From a checkpoint of a small multi-label audio tagger.
Data: trained on short pieces for a synthesised band: melody, chords, bass and drums, 23.8 epochs.
Rows from expert 5 of block 7, named by matrix and row number. Rows with one number belong to one neuron. Each number is 500 + 25 x the weight over its row's rms, rounded and kept within 0 to 999. All counts start at 0. Numbers have three digits each. After the name is the row's rms in percent of the matrix's.
# up: expert up (model.blocks.7.mlp.up, 8x64x128), inputs 0-127
# down: expert down (model.blocks.7.mlp.down, 8x128x64, transposed), outputs 0-127
up.4 117:457463527480507490530494506450488480570492485511465512510511528507522493485527507613473503475521477509505514510504517539490485471497492515577496483504498529495464472499562492454497518494505509515473517517483481498503497465498473523490488494523511494502492483471520522512459472505503518490468488471501520483495479493541517503536502495504499502516520490518541519507525441517519456489522
down.4 133:496510489478503534574557495532525546484522485471503475477471513484513501495479551495517450532529523531516486499492454500488493514521515497519461451515546492484497501478475476605509542458516490503522501492481503489510507495498479481531523513488502487498515538516479508465492525493502472477472496541469497473526530472495481519470500495498515488478494523498524472515463451505507508501485
up.5 107:461481516503514494496490477492483484558513517512507547501502475524500480536525527518513474476499520520512489523478541493495498489520483496647495504507475536464524515493516504437466493506481494561499475529479479487505503488494455522485500494485515527499459525477526472500465501523494547506491495484528494468504508514475508493482497501511510494489485483522492505486548483500511482473514
down.5 096:512512515500489517463485494497497503467492471472476517434491480488471510461545491540480483510516478441497518518482470479526511564487524489490523451502481502510494481520518539476494500495502506526504563490500528498502530520533484482473552505534509494487520476529462491514483487496504418560478509524480491520490510471484496470543475487519516518487513508505510482515470546480531533477511
up.6 097:525475531502533468501473491496513516545494517555494517518507472460498512491497502546524500499500481497563481505488530468517532498497499515605493473507515460506481488504520509484498503491501498550499484511511490515486517486459468517541520456468500522544476398507520490488482506484516518478478509434475478506512481494497484488500521493509493518504512485501481524515520514518504484480469
down.6 108:478528491482515479430503489513476476504468515484446482489460486473473508492496533475501526492518481565524509486446498514518507492496492487506486492483494533533491492492473481538514505465473502500480519488523501511507523477504510529517500504515496530530486476518501499439451557511500500504537478525535494528485494441538514503508500422569490513492521515494523498518478510508481532510546
up.7 074:510462525517506483496477528488474532538479522504510516500489477499499496486560545596492494481498511475529473513506502506500483507489480477608462472508500517499484445493540495456499478505505498511515484477491495510495502515486475517493471494527496504508506424488542487501453513503489524480492488478532497488501487471471486538536503502515491498495483509536488498497527450514509469497485
down.7 074:537499478482487482511539533514509544458509538539560516505471474505434502523524498486543518500473510520532482501502529519501507513514509484476475517467511471500520500503454509456506481494489480465539471491513506522489496552474464493514548515513518510523507467474469480484461557517534518491463487507462485548495491550490520512488482500508472513493465462461494486481489526474513481495482
up.8 070:493483520512504506491492515487490489530484464484474519504494476489528512494557525564499479487511486461491500501509492515495517501483464510601493473487478501497478445523547521430480476507513490518510529521523493513505519487474473509482508494522502513487522445521576512484484502498512515499520516438495492520496482534482497504578501515483506528498488511518514466517501463523522490491505
down.8 065:475520467512478500519510516464482513480491460502522503473468494494528479506473464494464501535512504538479542551474510459509487517494486508432510474467525490524499492493508511484513507554498489505535507492514507510496522497522477539470467557550514503497482472525500479534516463498496510497488484440552536504480500499560509488504521504521508482472518492473491524464426533534493515488514
up.9 085:463508522505498521510521501474477455570492485499478562491497488510528480498540516532519467477498481487547507526518506528512518447509489485583511497494507536483481466514528514422504519473510497550512503512479505509515470509435477497473482458541484482508494450482526497497497480492498510487505497447494486523524511529506515497524485509516519532474508493526493508519532466511498505497505
down.9 093:537446517557508523477480545480500509488532489532483556506505476498508520495467515475469480514487515534493482471508514488498506463502499514502507519494545506516510470513494506535498484510509486508493460467526522526501502506497505508525483479513506503504496498540436521460510518499515516513505531486538437501488481519466439536468502479472504515469449470481522492526596519499503493492502
up.10 101:447492521502505539509496518468492472520500504476493520482492477496516455498566518519492504489474527492571510519507533496510463501499470498626490531511502508494509490517527514461497489506520483520513483489447484502541470508500500500496488508529525504520494431493560518514490499509478501490462469469498483478514512529483517522523511509489514468504480513500467489490532510497494473475491
down.10 092:468486531494507485423533537537507495492528530505443553489513465489509495502472480473471483513485518411466515530506499494509489472497465491471496495505500492478543490496506502508506500525495482546509471508514486502497536527491503541475534504529521474522487548497469450491488501486518518483514506553495455484484513497477471463477465502498488532486474484488553527512502478517525515518507
up.11 103:515472502503530493495503504431498496523486487503515516476504511515477504505533540521503493497512489521504521478501527481501513447496504515524501490500508476494484452532549459420516482505524474537488497471485498532518495458475486480473504492514509474482513428507585524473506514529498484495457474425505476473508527521483519531558495482491506491493487495479482497527519496517510516514516
down.11 118:483500508514547471483448526442463526518482480502511565476516484473515503521481567523492459523489504516513501481461538521535514458462462524428526506475508517502520512528473505507494486496531493536448495487541477514491515473494481521466513483548477497465506512509511501464512483468535503499515471463503466505502514505514499537506524508540501495475534505507485508509521498508520487527513
up.12 108:489471484503521517487531536502502487584518508497497565466496485497472485484557503529490474517504482510533493509491524512512494472498515500589479523493504491444467461494567508458518489463505475547508479521512504517524476495439454481506520515517489476510504490525511490483487475490513489476486492499509467510513509505459490519506509489495486532514479527496510494525529513505512458450506
down.12 110:496491543489558476535513474494493513494485476482518445500522523517479465496468476482494529480503480470493531526490538467507517530513494454504498518531494520519560497494478489512546503524490481475485487508466561490507470550526511473493509514496523480523508439533510551509555497496500510484488512479461485496496454519530512510476481538508532494502495498489489551516546512450490480506519
up.13 077:505492497509494514507516532528495526570505482518491509499481521520457498481585501591511481501528517459492503480476525502483508466502504506591492506482517503494499455500531464454521490487488496538530498509512524511483511485492482502500507518513509490516508421540536480520480474525489520516494484463512494475506502498490502469510469480534474513487516489492489493479511487515518456496514
down.13 083:515521504509524506472538485478506544491513535538528540515489494466515468512467509455533495480470524494534498504509494481497531465540517509507487528451525474515467502500512481484504502531512561483459477448519512508513509523482540478504539505533501498512474433532496493506512499470513500474494489501476433514505511521462534477466510497468501495489466493506467525464524538494450471529495
up.14 085:495467508499515478496507492468504493532512519526522514495487505502490497500531515550502478498481510485525491492508515507480506469481476494618514489498499547475502445532571479485546506541473487500504485478491497514515502479465455484513481506507504485478505445502591490515459507502531513531511487464465495485502497516500516542531502516495499495523501505508489537498500522475506465493472
down.14 086:523535472482483476459460516524500456475489462523477505497487471491515476503511488461535541499483506544441478502486488461516527513467538501531498507513491522448500529527494494514530479530517530504507487481512517519483496439483527479525567478513578500502503486526475511453520529484497472494494500491497528491493493523504523509434480493539496478492485530491477508525532518513478483488497
up.15 089:511465477479504489485464533470474506553497518500503508500500503513511514485545510622506505504481493486542464483484514518499488507488502490559496480535523492530480472507586512475495496506500471536503489500521484519473493504469482521483475522516492469501473456494531508504487490498491518487492484432539505507484497500516518543552487490513499508510494470533504496502513467522488469509505
down.15 103:499510485522496532503473493532549565524471487521450492488504506517502502516472451480501512483482477484498540473474473511467496506502482517421527449483495563492492481488515534497459508455521527481503518534529530496476473478511516494464487487530526487500530510522493476480486501488496495485485530482515525463481522510450493454514491540492516477498473469493506525548502501481550509470500
up.16 083:481490491506498479480486510472488466560523528516479528490507495513495473519545510536487511484495496467594507518504472508497505504506486507612487513509473522510464497518536492388497530506516509523469510505501536502483482482449503503478518518512494530490494459499538490506499504490529496467519504462504491488505496519478506499524493527503512499498484503492475497504531486501520485524505
down.16 097:497516516523502491524512485531520507519501477498524512488468515498562481508492476462504500515460519583497518515507499455522530499471519524489519512487508446502553519500436548527496482519519469523475513473497464491489483555534550531482495514508477499526473509522457478497516468473458478507510432508519506486484522516503500534538479501506487523471503470485511513466503512511467508489496
up.17 078:509502516496485455486509491521478514522494492488512547467511505481519478496505482516491508474476484480537533510487485499498487489533511499607506515474500484479498503491545502362488513481514523544513490510522499510507472519475485469529469492496501510495506467518541490507487506503497521496487493461521477502504510511524498495536529498503545515468486516464504486536529504536515474484482
down.17 082:490519447510485490494502504488532471473507479457496500526534507487514483508493535469453528489478537571483504534451481512487451513492483547469526516480487481522491519535510507531506447477494513457508486531502507526488512483549511507490449497499518508500506522497508490510446501502465499518485486480535517483471507493529500531553469484464486508547518509484521519436517527495506531502527
up.18 088:515478510496521484485468535486475498550504519503475522497506524485498500504498514578498508503517498496551483487500517483490502473513491491581479510508522510465476485495576471461500491506493493514510515504505508473508521474485463527511517502495517489489490392493574487465462504505496505463497483449483520495486508519490497527544503491468514501513515507528494505515512522498477452488507
down.18 072:462471540519482464517476460513466516481536536519479511524489468479502474520520497477496474485496520456478518506488472505503500473466488518507546449533520535491505511512462481466502492529503453448505487536519531525502519572476477484488483514493514501514492497470497468483455536508453482503492494512566520493512527525539479523496474495533517543524473487521500491486516452522495504503509
up.19 083:498476495475505494507504490475474496588490510502518533487498490506508505506527533576499475493508498465528493487497521490483519478482485469583504488480479499517564464514588511466468503473501516513506485483456489502548542514486486500472507493499499513506484429497528503523511516500525502522500487467495485517507493483519513487523503521483473520500497495509515494505464466525488467456508
down.19 085:443469502508465500500479510531503467493523536477504487500456513538447466505471495489484494510513508511476497541485539537479485535520487539504529482524491544487562527496520451506506529490475451468522509536477508457537537456475457481452462500494490542508495495459499540509486489473477522504504508487493506534499522503518503474483495538520515516529472518505488544485520505512481486508518
up.20 114:478500503489511453506461456484489512571488506474536524502493527497522496493575490557497483517509499496507490498513483508501532465498511496568500502511506528510471511502499520382513500491535507546510503507511492503502497511451490502493503501515482486505497448493593519512489502508487510495479495444519505492492529496520521483538504489495498492526495508502511507514508510527514511482512
down.20 106:450502479490525484563495522488538505499502464460488504494488522483471495525498525532530454520551496458571526498455471478488501527519494537581500441489493507476499469487525477491512496496518439476519508519489533501509513515486479472511521498494525490506502496520550524493524495487492474520495503463477535499534510508530482535504490501490485463467544536489508483490483509485500512484498
up.21 087:542487535497492535481522544475460505540498484547470532507498505492479486492505515548488493474538488501493486522521511529500490472494513506630470490510507483503507456500552536458518498512494504515487485528512520521509502526464525508492477488501531471502515447522563477472501477503499484465521484488516461503489510495462518481508495506478496526501455498505493476502512509482515492519503
down.21 100:551488484483465523494562471494529509530505534516475500472519444510554485501560534488521480481499480501517507496503552495510509459509505479467477527508519470505516533514530497524509493495425552493505486478460486470480507539480497533489540498514478460538501458542485464490502527512501493485523533507463512478525499523486495485474497507486432510480511511506510502496521519500511498513485
up.22 132:513469482507487528506550563465488510548489508526466525503503498532471478497531522564503481490492518473534495516509505497507503473507489497563516513461512481490531461519583500398504466512497495504488478502483493503505511518463529523478492495519475501534494526503542472492489523519507500476493491474513473526508485507459489506524499532484491530492487508480489488500508488501491439490517
down.22 106:531486521516524493484448524513518468521520472531509513506464478512485463516547484522515531475462557463552486493494526474507502491510505507461514510493500484512512518499459526502513503557479523524492464491501499488517520510488475524503508526520529487487468514512517511497505485487486513492525494382463469506506506479489488478527474517504485533525478493514457539502480564484475514500496
up.23 101:494494482517511513503475519470495484557497500496473544496508483481493510487543512532487515497501479460564508489512505496490493490511499515630500511488486509477487505493519484433509504492535493521499487501500503500484493462469501492500481492501510489513503427483601508490501494502510518481485506497508484512495495499501515502565492486489496496492502497514498480509535458550511464479496
down.23 087:533543533510521517493533497546499535468478502526522496484486487460513491490492487459533493503490507458475503494501498538500472506517519489439494514531516500506529556509462486552484489541508488508477507489488504471458500519519491507511540490492479512471522572525432523502541481446519499516507504541495476491489495471476467487445488465480482516486479484503464467485510508476476522496492
up.24 102:503488501484513494467491484488489509553475499519496545526467502481533489503506540521509479498458469536542496496475509502519497480519478486604513484503507510488493480516555517453498515534511512525511510505485516500484492510455480558517480484502520536529486469491535541458474535538466505483470497467506506484509474473510489537542489522484536497509516460512490507509526460474482485472505
down.24 116:518497554522511537507554507510481514456496466488516543536515506504500545457481491468486458492486485519457508496494549504529486500517490502510468505476551484533526491508508499498494458494496507545519504502511477510449498481506506532555453518537490521548458479525451470467476491482519481536500478491537481518496488501506470479447531469506495504478462499512499483520543519498519496513491
up.25 101:497497499479498499481520496506519485578503507507503477485506507527483513482511495540484496464507508482567482494519507475498500485495497479576515508482494491504491466546547501470527499497521546528505473517475492507536478513504485480516480509495502506512532387518525474470493493511511476499524486439502483510539481505477501483540503521500484515483493508509521498512515574459497466508495
down.25 108:453481525487481509444507513481457512490464463464528501530473482513513524512515497490454456491507509497479465509494471510517524539495491541453498501471506452548534438495558508527488484488486469487512510512522480474502462542513543539492537525517501495490495504493505489501537482496512478484537470490484481491490492546517543491499495501479527530538514487508478490489548528548506524495505
up.26 089:536462499481511485492481498468480510596521517496477530486488517506517507495555505564479479508509503505531489498519484501504491463512491503559486495489500492497467477504556531472512509480501525514496476487524471495510488509476458489529493488522510508524486459490561497493469527494471500523471495440491503481506491503466515525549507485482515479494481518478495475508555521528477435467507
down.26 080:461505513498523484514453499501566487458515496519497536524482476539472458502458479493484504491522444465496529515473542471496542542490513516491499498520475534515502489466497498526510525476511506496501516525519513518468506478451535480457517474488526520503475442487493488496480504489527501469528522508490485503484502484531494508504469496565519503497475515504502554472473479446490559482484
up.27 076:473472488488525484474499513465518486604499481492489500503480525526460497501549492591473503502519507455529485505518503489504491510500504495583500501516498482485466459510535514438510501488509499526507513475498496494513501457490489499482514505485494467530483471506545486504470500531495500499507497450492479506522524514462506517561508503505504481523488531479514525490490512498478459485512
down.27 083:491473510488462485524498483526543456468460473484473494469474517537492517502464519512521530525478536484527493493501483520503509535480500483519551530520457484518493509510495536480501473526467455502475518525518477512537483508472449503495519504504498516470511534519497502554488492506480498535499521528491538460488490536521483494485497530518526530507531486521506579472452508486492432492497
up.28 082:472508529534517466499501517469524464549497482524487534490496528503510483480591482549454489488494525511546509521493506483501505516514486504563518521488503520452494483519517489414513501490538484533518501479500476478495480476449479496516510497529508480500480434523562505490491491482485470515488504452484497505491495529486495489532492507496521483511486514506490513501543513487464479495498
down.28 084:501508506488529463470533510546475505459531504502506560492509461525472486492472480479490530486480522538484529503442527456530512469460496509499497458491466520523525513518492476477530450476484473510524474474469488469529530516495513482503510499516509538505526474491508511486530482507498539509470526523498513529482517462537473516454487500531465516439521550488528492506496527468519491514514
up.29 093:473495541489497511483531549465483495528532489514459549496485478512492485526521540553515473460469513468542516503477523525511486511501513496579496530495540511479460470506580499438502491509499508546507503502512486517498485483453478514483500505516490488508496446494532502477457489522469527494501530462508479493495486509451501514529515500477522488480507487495499473505525481520507478478492
down.29 077:456458513476509473470492545477511507450521494501513528501479510496522478501495518479489507529511539544556498451488559491482530471475512516441545484483546517472522495506443485474497531506519470495517464492475497500557530485502520515477537476520517463489483444527490491520508474504538558488503497478510473480473505521505528508507485478508502511485502486491488470486497518495540488522515
up.30 075:471477535480506503512505536484502497568493502525482539501487479491501499494544525559496503510468503481531488483488530479495489497480474506599509481494514490525488459509550515398508496509498488557505522497503508509490494469487515534482497477503478505503499445524484482504492477484459486531505492500492513481506484500489486486557519521497509514472487498477479489504551495506480477491461
down.30 082:484503486517479501458500522494471482482475492471521487499436490524495477499480494537519479524456533534494485466527527457498484499465485457473510494473514505493468528483529476485503482582539471502553498501462454503494507526496511540483500489543519499518511501530515493515500507487476501502560511513537527482486513494523530513490495507489507535444535484488486539486461506496436487511512
up.31 113:493441496468488495495439459466500538548506522491507521517520533488517512510518490500490484515507461455555512504524490518497511497514524516547501490520500534501507518503543489394509530501481506525511494510492496517534490525464496482536521485507510516471508468475608512513496509518491526496501507468492508475509496504499529501530515489514502486500505500494534501507500453514496477464501
down.31 132:427494529470510488497502497512492480531485514532497528526531511489452463482521460550494525471514520444523511515481560506493493465508486496588526497501480514454499442516559518485503481528492512524527484520480509513504502495475495487485491485492481476494493438491537535501463469507521527483482501468518475511504495531504536508503503533496489529510497495514494503486529479520509490467527
up.32 089:485468540532530498510444487461517511560483507504485522523507489473507520515551497593496481491500460459529494493517506545486491498487512495581513499501502517485514485499508528467507503522528491507478493497512450473547498502457492522487502473490524481457502472479557491514487479480518482483500486427497503514508506498512515535521511501486510517499489479495522511523493488511518497448527
down.32 095:518451481435472479452525489505511520509492526488530501512473530473530534488560482499523509511490487500564502516494505478515513510522533477399501504488522481525455465506473518471504513503506496480506542505523513502486506520463489508544494481493469465526477530538506475466499533532514486511511498487514521510503486469520530476504511473490503489489517524539530491512490514557537491493498
up.33 114:501482488496495505490496536478460514545492490518481542531487492486459505501504522542509530482541473455543497513485496481492513520514524485578494477478477467506462425502538524475503490474556529499477513515492507512483521491481483523499518511513480502491492426496551493506491520504542496483483501466493475525514487488498526505556508483493445523482528511514499503498520481543507455507486
down.33 100:554500486507505508517490457534489543534506485502477471487474514458490487485497527516508488515473499514504508485469494487459536534484508513559493480479545494497461464482525519441524468523507497473484545502528517522472517511500499481508493508504531526505491481476474497487517480533511524494481514472518509464475494503522506457577489456482454555514564527490510499517519468485520518481478
up.34 105:481463531505515516498509510443468490552522520487493497524529483511501499507518519534497495463516465461541501503503520514501467467514504499535495514519499511465467471509568493417478524498514505532490470506493452504509505461450488489501528491490515458462493468503603522502487474514511515483520489448494472496479530517495499517529508524499523486514482479501497500505512470500506500506508
down.34 086:460508435479519458546500488552493536485515486498411533498495496490520502479504505463526563498506556454476478502509501495500478449526507535468496531543463520499459500449493499523512506508524547518535498491498483511492514474452517541479502486451495526509487500496504449495508486482514492487462512470482499504495507509505487505498516485475476523477497515522516513526484490498484501498497
up.35 077:497473513503496510484486531452479503531507504510488529506508500500524488502527506591460460486520476486523497512520488531470493485493484477604496491484512528486480423498562498430508498512532471522495493513476498514513519471492488484505476515526501496476474478512551494518453504501512507482481492442523474528487502516506526506535515506503511494492500494510517490525498477509530488477491
down.35 070:491517487501495474495475523535491484469481497466482537522515498487537455471471521495495470473500466480523477498473476521450497494486500491492547530517511568518558490494487495516538506521488453495536524505516480532517480497454449493501509510494496523516482449515508497540452483482513522498544516514462477477512500546523523438484467486558490500524500497533532523508503521501492516514489
up.36 130:481497499476502493486458515492497500515534506534518513510485456518500493521571518540523543491479489493548510476488524484525500474512506497615511482510511510504443467520530501444505523492472514528490493474514503485477528477496507492486511513504490536487495429491549511481459499493495510520501512477497502495500495502472506495530495512518474519488521478472513480524521523501477423488512
down.36 121:477472496520483502535481524527487514521511506463498519484510495503482472481515515521507515521493470502496491461500510494498502481440521504546490488501522489516430468505574498577516499514524491487500491499510525501538528507511451507468521496523493500514523397517532485478464522521491520480512492433473480501511500498515502483510510474494501553496528479488539510493506470500512479484474
up.37 105:478448482493506491492466545464473494532532536509480541495487493488484516502558518574495489498500473492531510484500509506487497464497509498595489486514491503481517457504557495423494504517517482523513494486498467483481518508495474534509490481484518505507495433458537523480481505539498528479473456474543508483497503529507514532518518509513506496508492495482502493496515503520492467485496
down.37 101:474567477473505453526501526501507445480517497482507491510492535511488458512461486473483528486519495549530529506521502480498512524524508493561510504506526560486529477496463463494516519511515432488507477516492544504491502492541515459509488506497528506532530502505510574476529506523496555509480525475532509496480509493497484504485474512479526452483497500496511473482519493533526475477516
up.38 091:490494479457516485475513512465500503522509477529479505492512526481515479488573496560506496489529500479543480503511506507479488537521525514534508489531509487528526439523567470410488481509524507517522480536478509545504492507482481491491467514511507460502480436505536498476500481486519488497480488479504486477492511520480511502566482520479502484540527497498486540496470499480507485481497
down.38 104:514569523502498546535482492553485488477489479419465508507518485506483476467456507425504504488560488509447537488488532495483532508488524497523531492510481506496507496502521491509526495463471487503523483484495498479477475487499455464479495500512521512530484485502503490518505499534532507493471524538524474503512516529489516496508507473554447520477501530496504492511511540500528531488535
up.39 103:493519476479456496486467488500498493563512524500497501478502493513483454500550508557479514528497507490472502506477489521506493520477505541583511501512518531470487451500516467445531492488487488474502493510492533515511492474489483491499486541472515510484519411476545478524481472521516535527510479460492528511503516523514508463565502477527500487518505524471509503500493494482525505475482
down.39 112:514573497514489523512509513537549508536505527529485561499481462522509480515506474491523539505494517546474495487493518448496500508544489481488488501518536525481513510457409503522465543472488501503509496515528520509515494488487521496500518489467487495495510471534452513444502508466502477478477488485495484496495499489477463454467496480503534511482467504476487478528517535501489464531481
up.40 099:510476483509484488497489518466493465518515492520473568537483469471494463512547509518500499479496477505542495531505498478504503489498474506632515502480510486491470466511537518476515479488520491500516484520490520491512491481465488487480478497550500492508487459491535487497489491501529510490501498414484499516493502533477522497562496492506495518493523485504500510497543511515499446496517
down.40 103:482480520472497477522469476516511500548471465466521476501497501503529503495512507553492503534511538442488529495512477521476543507472503482543502472498471471538464456508505525430517487495460508497483491494483543516524473510485503495508494503537533500462484496491555536538482494536521498512541497484529512488514488526501508471562456502530503527491521502520503496494474463457498493460521
up.41 119:493478490503481500516466523481515506603482498507501536486521495503489488509460501553516512508491500432562500509507490485517534530496498493551524516475502461489533486497561537398493508492502519526506484490489512514493486477480534505495517499508504513520506470507582479512527522517513504499508516507493484497517479524474493495510504488528495495490509508470477490512500509508483471459488
down.41 118:498508514488504517500500546511515530513514473530490531500525481487489504506511482495500502504492506474504484495472524541497469489489495502605473496504507523511484509509502529342514488541499485514510491491479490512531513533459520496476494478503473505502496471479528470517498493524502510515516525510489443508510499494480513464503525515470497521508496484494502497475505486453500488473505
up.42 091:530511512484528454476519499481511482566469523502525535506490521476518481517532499541500513511501480493518525503501494498502505459511533487592487502458517497497485456499476512438517478517495514513496508525502515500519516493512482487504476506511528528524470470490536511475481475549452459502476500479506511473545501525501483509582499490504482513495493486462468504561521507522489479475478
down.42 109:506537556499483527465545545510512476488497482498504537476492464496522507491529484501480511490519511483521524501507531501500520505515491495462499554492487498474521444478452482456504485463506486523471523474505517501513470509503471454504497487540489526520504535508526486506473457462496492535494516556461493512526463502452476470510492485523483565463496536524446496529481521482515521498508
up.43 089:489440471488499475500509517465479480562521493502507546481502493509500511501569523595486510509491504480540483506509499499494463480503503504546508494483493522488481469512573494458518494506522506514495486481525499513516504480467457512483500518500483504505495474510595498482445496505500506495493496455486487492489527516465494518541498471482465507527485518496484473516523505514509475495485
down.43 069:501481459507490494486428492522519478470539531493486542509495538495505494513491495502528512481469490475430481494505447515454545462504507475476502521465475450487467511512476483510555519486517513506480475495478520512518491466461436475506526491492516553476496511502538540522485520480486510497439511509491513514484496506514494496560500497501509521506513495519508534530478538525492484507485
up.44 097:460496537523529507486505502466502483552514533515510536486493508499501524509518508553488478504464478535532516494492499545508491442476495539608481520497478499514488488500549495463518506492502480543495475505493480520509502485442455510519502502493515500505484468461557519508483504507504548522474471506528489483509484492499505509570490515504502512500490478492488485501517454497487504481537
down.44 097:521513520473511514502527527488503526523480471506529554473475499507509506522467487527501468478459470547489507503461530506519492534497510514497444502477491521496472475515493465428481522489536473518526511540515519479482520458453502496572522494473522512501486476463515511507530480515485499527521495470467505498485464505526494509505485507501484516465549509551515457500490462520513488451522
up.45 082:447501551514497506487494504530503478559488495497483512508516516490500478484537535581481500460501507462540489515505509522500525526533514499564505458496498525488473438500526535399515474528528506473517484522495490497525484517477475503490476513521495501503477439498501532475472481468499483503508484484480519479492492521495503531548492512486502493518488505503496489497470501515495470493528
down.45 093:502490489487526533502455495520482495465501507463472535516480514428510512472470471520505490525473478523490528464520530505504517460456477517534500482500520542499475531533441499517481497469530522492468483520543495525512520485477501511497498484445502560484511505494518465486470513505506530519544486506477461550516515511536515470503522457532456516499506502510512478508456528515500469497519
up.46 105:518484498503519473491484484514498533560484502524509500547480489500452488489519496609523508501483468497529545488476527497491534496464484482554493476461520468507492422519511513457518492514494496502468502511520512535503519497482506487484525534499503510469498481527513468474478527495492487523497540493509477492505465465517473525533531495484504516514518504465490508496459460479506451482500
down.46 110:446504530525493524504452522486483503486516456539482536492490568498508475484492464473517517492495486537545535507508483527504507574506475513467489479481478558495529487522527493487471551495469494507512485489496507529481472499434482514497497518505486469488487547504531461488491482475491502502466521508494507551481470490480490479509521538523535562508511506484507485495512490500540501501482
up.47 123:505475471508509452485446502479489496550483507513497524508517506512487506498545486567492511498511469469529511504484507486516516440491496504567495503493467485476483505473540478434500505496513500512494500492504519498479497509491472502501522496513518495498506434475613505506474541508497485508524496436492525516503493510532525529541501505534463496510506493512509496527521512504521475504509
down.47 108:514513541485502498469515492492462482516484532501481497484515522511494474489530463547470499497538538557470483512547498488492485485509471488529552506520511506501521489538501551512486508545461512499502481503488447499534459483526515493471514498526492473470478497504506474503514498524514520450521508442501485509528545477495471467445497533508499507502459458502477560507480533467494497537510
up.48 094:504515479477516477467483480456479462562524438493519527478469532506504490496576510537477488484514512490553498516481486506528481492498480507579500495545503495508495459519525490434514485506542490504516509464516492513519477472464495522512500511530510490511483439485531532493519503520487510490482484463503508478471498517495502513562481516530524491509503508489502488462528475510477477508498
down.48 103:522530493502536470518485471568515461482472519536536505484508464523450546482520493504534532490499504511482499464468519502511510480498529492457525491503503530507507512503505466529496481499490461528528472470486494469460495472513500493471507462499518480493529518486466501510495536517500551529522521536532468482474522480522497525496477430559447497488507492503521503487518525447512493521516
up.49 115:476440490504508487505456498441493503547514492496511522518512506517505493521557522539510479478514477470530485485482509510499497500480496525536484509509476527489477494489586474460503506486503491554495470515505484489515509470434444499476518480496501473511503432483586505512467522495481503477501515451490503504500517476526518527505509492509505471501508496505514504502513484520505462464509
down.49 103:460508482491499499519491522495466480531467477495555518539500466493520492517571471579540525487484504511451500515538517487500508493514474508508511518503508555521446532499487492481517542498504526485503491512499462478499480463484525488500499512502512532495478520525530490493496492493492503502502532413474490512521487495508512508504458516496505545509483502510489540524450540457464500487516
up.50 074:483471509479513482492524542510503512551490509485483527492473482500524501500580520546523487503477497493522504485479506486500495513505481475598499503516502491488450432526548491416502522499518532517498484486508482491500481517470495520492478513514519490527522428505553512495465508490495509481483476474544510495500499541497494500514502488504492513502480485513464486466507487531511467492491
down.50 083:522533514509464494475481488482528490528480451479534486463506508516496490468472499517469537508474497534524516481453482512510499516556492514462523505478457453544518506486490501489474478471527482484503494491501544505552450511506516491465449495511489527521550523551474510529480473492509498490508505477485528508524523500519515465546463510514546535463479530500476478491470536490484474495515
up.51 086:501453485500501506482486480498496507583509509489500475498476511515480513479512469615501481514519507511505500510486516506484507477486499482592499489472490496469480475535556495475527480502498508492512536497504528496517491514476438483517516500495521528510481502486581482501464519536512465493541478478500479504517500517518502510532501506518480520497512511512483516508479517530486466486496
down.51 092:494499504467448460534515503495518508502493526484522499532475500476450491498465476476532515463458516499477467511535485468490494513538498499488534513486475499481497531482516486503517514536528547518544471519491500489494500547501467475552486505506454496524552462506526474490523481538472533526482476513494512492478502488502483491537515491523471522450518520491509533522571492476539528462502
up.52 081:522475481508496502455496493514488550504503531507511488514500469480493479496526485530517493480490515487541521498457518470506508537513511502621499497499492493497514488498534488418507499473452540508520501485543539495468498547539455482516510512508510500521528422488527490477487524522489491517492501473474524494519490481486511514534518496519454523498499501485492488485495483511521479498494
down.52 080:516561512518518496498498523521462468465468476514489486526503511525537466485471521525488491504483488508533492495496495471487531487502465517457556503496459537505482493517431508519507510517499507488493458513498513503503497482541511495454523507503504514500481435518492522510494517444476503503520514472510484513478497507487504544491504517450492508499532469467516483507495588439485471536515
up.53 087:512466492467519448485524539483518470564491509475493506495486520503498494504552522535477491489498503465481506487497501485512502477497499536580480503527529504512491491521552489435486508468520476522528467482533502498495520441504483527505490509486505483506479437505545529514470495514481495489452488441515522494537513521475525503498462524475497503488491497483480505505535523495472468538491
down.53 104:519516465485487471457495488492510502504489473461487497470496509507457473478531489555504519519523501504492506508513487477512514515454512447483527470505503469508491521496488520500491502530512548486535488483494547477528498548531477462493508517494463496497537537539477484543549544511499486529527519467497512539486485530506477477509492460501514497504524467529470489497450579462486481475514
up.54 078:479493500484491499518498535489499508556468512518479503499531505503498492488534518606477482495506501495539475494495519508506520496494523507609509460477493494492466461526570513499498480515483510483498502493478515534528481522506473494496493523498487510518509412500537488488459495512484517499496522469527492493493500508484522500554494492477498489518485487498490511514521493481476449519490
down.54 079:483500481511512499512490504520502468505515500565480511495502536504469497483482476490516544512484563471558499528493529533496516521549514519433524526547529505496553475505532505463519474518508480457522491514480494498490532478464449506475491505493525516461466464518498521494487513465497468485489531467459465487501500529512489495440483523467511489513480516501468526542509514490503483507509
up.55 094:482519461476507536503494482467512490537508515482484513506499530509483464510563480459515531506511475491556505513506464488519513450496530499558483512488476505504482505503543510358503527503525503513498508503483526490515497485471529490482508500502502524498487436489568526510525528513484482515489495459511522487493522523509513507522520502512501485515518505478503511480508497491495494498512
down.55 074:518516505499481460492522468527519528478508509510515456468518538537467438498461479482501528478499516508481506515531493488514466528519470512523515480475545484506546488528475482507507471545488511488478486468502503511538485554515509469523554508503496484463511423505524503536511515513524540526517503452507524513501512471505477487487482516497514510476567480490485514469471485481513461471516